Weights of a small image classifier: widths [64, 128, 256].
Rows from block 4 of a small image classifier, named by matrix and row number. Rows with one number belong to one neuron. Each number is 128 + 32 x the weight over its row's rms, rounded and kept within 0 to 255. All counts start at 0.
Before each neuron's rows are labels from the 100 images, of 14848, where the neuron reaches its highest value: "patch colour" is the nearest of a few named colours to the mean colour under the peak; "responds to" is what is common among them. Only what is clearly more common there than usual is listed. The data: dead-leaves pictures: piles of overlapping shapes.
# fc1: MLP up (model.blocks.4.mlp.fc1.weight, 256x64), inputs 0-63
# fc2: MLP down (model.blocks.4.mlp.fc2.weight, 64x256, transposed), outputs 0-63

patch colour: purple
responds to: large pieces; dark
fc1.231 [148 156 120 153 198 168 134 120 147 157 104 120 134 143 155 156 154  76 145  31 122 128 142 151 138  92 135 124 105 114 120 120 128 155 168 101  59 163 107 162 135  48 117 133 146 110 132 128  89 113  49  90  74 114  71 128 108 126 123  93 134 146 100 153]
fc2.231 [168 120 181 127  75 153  98  81 105 117 147 133  87 114  97 150 159 191 150  99 179 105  98  98 135 109 111  70 117 100  62 134 118 180 130 121 172 140 149 135  96  90 162 117  91 143 105 179 158 168 185 157  79 151 125 108 121 108  82 104  93 142 162 119]

patch colour: purple
responds to: mixed sizes; vivid
fc1.172 [140 140 142 182 161 136  55 111 193 109  75 129 116 117 108 151 162 196 147 121 127 112 173 114  80 163  88 148 166 137 121 153 209 139 144 138 149 135 162 154 136 164 125 138  91 142 139 128  56  93 127 111 148 154 169 122 183 148 133 144 145  71 163 129]
fc2.172 [128 120 151 109 176 124 155 155 104 207 144  88 149 137  71 148 106 155 155 165 164 113 122 136 132 153 192 169  99 111 130  63  83 143  92 137 203  91  85 144 124  84 174 133 140 126 139 168 100  91 156 100  91 106 140 143 166 184 124  89 128 144 147 124]

patch colour: white
responds to: grey
fc1.41 [174  77 168 123 144 163 112 138 127  87 175 167  77 164 154 149 130  84  78 167 181 116  89 109 177 146  98 146 101 104 150 161 127 141 151 121 175  98 123  95  94 116 100 163  68 106  92 176 118 160 152 144  88 151 164 114 183 126 103 145 142  76  98 133]
fc2.41 [139 101  76 150 185  93 106 117 156 198 129 140 145 129 198 113 160  95 147 140 108 144  95 136 113 110 102 134 120 126  61  86  75 101 147 143  90 135 125 198 147 125 107 124 119 161 133 122 166 157  81  82 111 169 117 120 175 193 140  97 164 102 105  85]

patch colour: white
responds to: shaded; grey
fc1.49 [103 167 121 102 146 135 141 117 133 133 179 157  85 149  99 128 145 145  73 165  53 118 134 153 157 137 137 171 140 106 105 142 165 118 127 189  98 164  78 147  83 147 111 128  97  84 140 128 108 166 115 139 130 162 146  79 131 212 168 209 136 158 133  86]
fc2.49 [123 151 158  78  96 142 147  83 110 115  98 140 109  85 147 120  88 110 183 137 132 130 116  87 179 122 137 212 154  85 157 121 136  67 160 142 153 144 195  92 130 165 119  98 168 121 150 110 100 104 212  79 124 140 152 109 128  87 147 117 115 148 106 171]

patch colour: black
responds to: grey
fc1.236 [161  92 114 157 111 184 110 138 170 192 116 117 103 133 169 135 125 158 183 147 201 120 117 153 115 133 154 135 132 130 162 103 160  96 174  81 162 144 188 106 115 121 111 128  53 121 112 128 154 192 104  89 140 111 106 109  65 108 107  74 164 109 135 108]
fc2.236 [170 188 117  81  59 138  75 142 131 119 118 140 128 128 146 107 144 123  81 121 110  90 151  90 104 101 105 155 101 117  88 166  99  63 167 124  81 139 139 168 157 169 145 162 149  84  92  91  82 108  99 187 153 173 164 136 159 112 105 174 136 164 115 145]

patch colour: purple; blue
responds to: cool
fc1.26 [139 150 188 138 137 155 158 102 120  84 141  87 108 129 236  63 138 150 137 108 126 129 147 147 101 108 103  99 107 127  59 156 147 172 169 154  84 109 108 151 127  98 148  78  57 102 144 115 132 138 109 104 118  87  94 173 123 130  93 134  82 135 124 156]
fc2.26 [ 98 144 177 144 137 205  65 173  88  61 118 128  83 101 115 120 174 184 107 114 150  71 149 126 150 117  68 135 113 102 121  99 152 127 162 135 190 154  88 113 138 125  70 133 159 105 136 183 116 128  88 124 157 172 135 103 152 130 117 100 120 140 103 156]

patch colour: black
responds to: dark
fc1.254 [145 138 150  52 157 154 136  99 124 159 120  58  69  84 120 128 113 194 128 107 108  85 151 185 104 104  99 144 169 149 102 111 156  98 138  91  83 128 116  90 167 158 136  51 139 134 143 113 141 161 115 123 135 133  83 129 154 146 200 107  87 115 119 154]
fc2.254 [105  59 121 134 129  76 171 132 124 134 129 175 178 106 144 132  96 124 135 163 131  94 189 172 148 131 106 146 131  89 142 233  28 135 132 187 152 126 154 164 162 145 112 130 121  99 113 143 136 107 154 109 112 121 101 119  72 134 162 128 138 138 121 108]

patch colour: pink
responds to: shaded; warm
fc1.193 [148 182  78 123 124 153 122 119 109  66 128 103 151 151 164 110  63 185 121 113  97 179 132 152 114 171 178 104 137 160 102 107 166 120 108 142 150 198  99 127  80 164 119 161 126 104  86 140 108 129 133 124  78  97 112 117 155 176  71 102 114 113  88  70]
fc2.193 [110 113 166 155 136 138 171 155 193 127 175 153 109 146 136 186 141 110 111 114  89 182 111 155 104 112 177 115  96  95 167  65  98 145 152 104 142 121 105 119 117 128 127 145 100 176 169 120 111 150  61 135 175 133 144 127  97 182 125 136 111  90 138 225]

patch colour: white
responds to: shaded
fc1.28 [137 156  65 144 145 108  99 117 126  58 152 120 190 152 153 140  66 170  64 129 104 132 176 163 107 159 105 141 141 152 120 117 155 134 154 154 169 190  92 118 145 111 119 148  60 106  83 122 132 140  99 137  96 134 185 117 169 193 130  86 140 131 108 120]
fc2.28 [134  84 138 107  85 100 104 141 174 116 186 151 106 104 155 129 127  63  96  86 120 134 174 127 166 150 160 170 175 132 179 126 147 155 111  95 117 142 119 224 152 142  51 144  98  90 128  85 124 139 127  79 166 173 126 135 142 144 140 148  90 102 122 152]

patch colour: white
responds to: grey
fc1.56 [154 155 141 131 186 198 136 170 172  69 150 181 169 133 115 173 173 146 149 126 119  99 111 131  89 137 155 123  77  98 117  94 161 106 152 147 148 180 121 140 114  65 121 153 103 104 184 113 144 145  95 137 106  67 118 136 102 200 139  88 159 115 140 129]
fc2.56 [105 146 104 171 136  62 113  86 118 140 139 174  85 165  96 110 153 144  94 106 129 113 124 135 141 133 163 128 118 144 135 181 114 210 128 156 172 125 149 157  93 134  71  89  94  78 109  34 106 115 136  91 125 182 135 108 135  99  86 162 120 149  90 144]

patch colour: brown
responds to: textured; large pieces
fc1.19 [203 115 132 139 178 133 161 174 140 111 176 103  90 178  82 120 139 120 111  79 188  76 107 194 166 114 187 115 147 126 166 165 168 116 178 157  97 121 161 144 135 140 134 161 161 156 118 128 128  86 123  88 100 112 116 155 104 140 113 154  99 173 163 126]
fc2.19 [186 155 134 114 176  66 167 125 181 145 193 149 157 134  90 143 163 165 148 100 129 126  84 139 117 109 134 200 110 128  79 159  93 119 108 143 132 144 154  87 145 117 149 136  80 187 156  89  52 161 123 173 130 117  95 134 127 135  93 100  99 162 120 127]

patch colour: purple
responds to: textured; large pieces
fc1.239 [149 124 191 198 210 155 165 164 146 125 120 104 142 151 147 105 101 158 123 113 102 129 161  84 148 157 137 105 145 170 124 202 133 105 174 163 131  66 145 136 121  91 122 149 132  94 175 151 109 140 114 127  87 141 118 123 161  92  48  97 106 130 158  98]
fc2.239 [113 153 143 131 151 161 130 198  80 150 106 154  81 108 127 123 125 116 146 148 108 120  77 158 173 171 105  82 119 123 146 114 139 115 106 150  88  96  90  93 136  63 192  63 121 110  78 107  83 140 148 124  81 170 145 132 108 143  65 119 102 193 111 135]

patch colour: pink
responds to: mixed sizes; pastel; warm
fc1.16 [141 144 112 114 138 190 162 147 136  91 150 100 177 137 157  93 150 117 119 159 170 166 133 170 150  97 144 207 106 141 131 182 137 148 106 158 156 166 148 126 175 161 104 121 118  86 141 169 105  80 147 195 144 109  90 181 202 109  93 135 103 131 154 151]
fc2.16 [ 75 134  96  70 138 174 152 151 170 180 136 105  98 138 101 122 168 185  80 156  80 123 116 167 164  99 114 114 107 100 136 147 171  99 137  77 171  65 116 150 145 149 137 112 131 179 152 115 161 124 126 134 129 170 110  90 151  88  80  92 126  62 118 101]

patch colour: black
responds to: grey
fc1.203 [161 123 137 159 140 163 188  84 173 152 130 121  90 158 135 115 120 114 148  86 115 123 148 182 104 187 111 107  86 152  94 159 163 112 190  64 158  82 161 161 145 138 109  60 106 145 162 150 114 135  63 124 143 164 115 131 133 116 187 147 123  72 115 107]
fc2.203 [123 139 156  85 133 147 152 188  75 107 102 191 139 120 207  94 125 157 173 176 171 113 159 146 153 121 140 140 110  76 164  90 156 166 100 155 102 157  88  81 114 102 124 117  96 163 145 113 140 131 131  99 136 103  87 177 119 143  83 136  60 112  88 136]

patch colour: pink
responds to: grey
fc1.235 [ 96 108  92 135 149 105 100 151 165 128 131 160  69 146  97 138 136  73 116  86 158 125 111 157 144 181 149 203 128  72 144 128 142 134 153 100 118 117 140 134  97  51 128 149 121 161 173 171 144 194 114 136  77  90  81 125 100 106 131 155  64 155  97 151]
fc2.235 [162 137 159  76 120 111 118 167  81 133 142 180 166 126 160 171 139 128 188 157 113 129 157 155 167 148 155  93 111 115 152 170 124 138 101 173 144 134 189 166 155  84 112  93 166 126 148 167 146 128 124 197 167  76  85 104 111 174 105 167 178 171 128 116]

patch colour: brown
responds to: earthy; dark
fc1.156 [165 147 138 152 100 129 138 147 141 168 131 101  80 129  98 192  73 169 121 141 127  97 130 192 123 131  82  69 152 139 177 106 155  98 114 134 108 114  82  50  83  74 105 110 115 119 124 178 131  98 107 133 146 132  87  88  98 134 137 193  75 134 113 141]
fc2.156 [130 138  44 115 143 161 125 108 158 101 148  94 120 100 161 127 173  88 137  92 131 114 130 171 176 168 124 123 143  87 158 127 144 152 137 120 148 104 151 110 185 122 211  85 196 125 145 166 113 157 136 120  79 145 156 158 191  94 144  72 101  88 126 121]

patch colour: white
responds to: grey
fc1.1 [192 170 121  66  99 124 132 131 144 127 190 183 137 127  95 159 136 123  90 136 128 168 194 128 136 209 117 133 127  83 104 152 138  97 166 142 118 131 128 143 116 113 122 161  93 157 151 144 142 123 157 107  70 120  92 153 118 179  78  91  97 199 163 134]
fc2.1 [123 116 133 141 198 150 127 140 108 176 140 146 133 101 122  85  79 125 145 162 123 139 119 128 103 121 143 124 107  63  63  79  65 125 115 138 114 192  48 150 139 187 107 107 116 104 117 169 133 210 128  93 115 103 136 116 122  70 154 119 135 117  89 149]

patch colour: purple
responds to: vivid
fc1.101 [156  70  73 144 102 112 113  99 175 156  94 181 131 140 156 131 134 158 115 165 200 170 114 146 165 129 119 122  76 155 146 155 167 130 133 115 162 100 186 143  99 102 107 158 120  93 168 180  48 135 153 177 135 176 116 155 117 103 120 142 147  86 153 116]
fc2.101 [157 104 114 124 173 100 114 159 116 159 165  97 129 111 144 192 115 130 162  92 187 111 142 113 118 129 108 129 132  87 185 114  42  97 110 109 177 193 155 125  72 136  94 118 123 132 155 157 143 123 132  88  81 184 106  72 162 127 179 116 135 107 166 111]

patch colour: pink
responds to: textured; large pieces; cool
fc1.154 [156 180 103 190 139  92 122 189 136  83 165  79  63 168 166 109 157 111  95 129 200 129 100 138 123 113 145 118 158  69 160  97 130 135 179 122  70 131 160 141 106 110 144 133 172 128 138 123 131 123 172 145 145 128 105 155 134  45 150 151 101 136  99 129]
fc2.154 [132 144 153  82 207 120  86 165 149 135  75 138 131 108  96 152 132 199 110 144 127 138 142 102 107  62  80 102 113 182 152 139 145 106  83 163 135 126 128 141  81 119 174 162 119  88 128 194 120 113 130 187 167 117 111 137 107  79  97  92 146 157 136  92]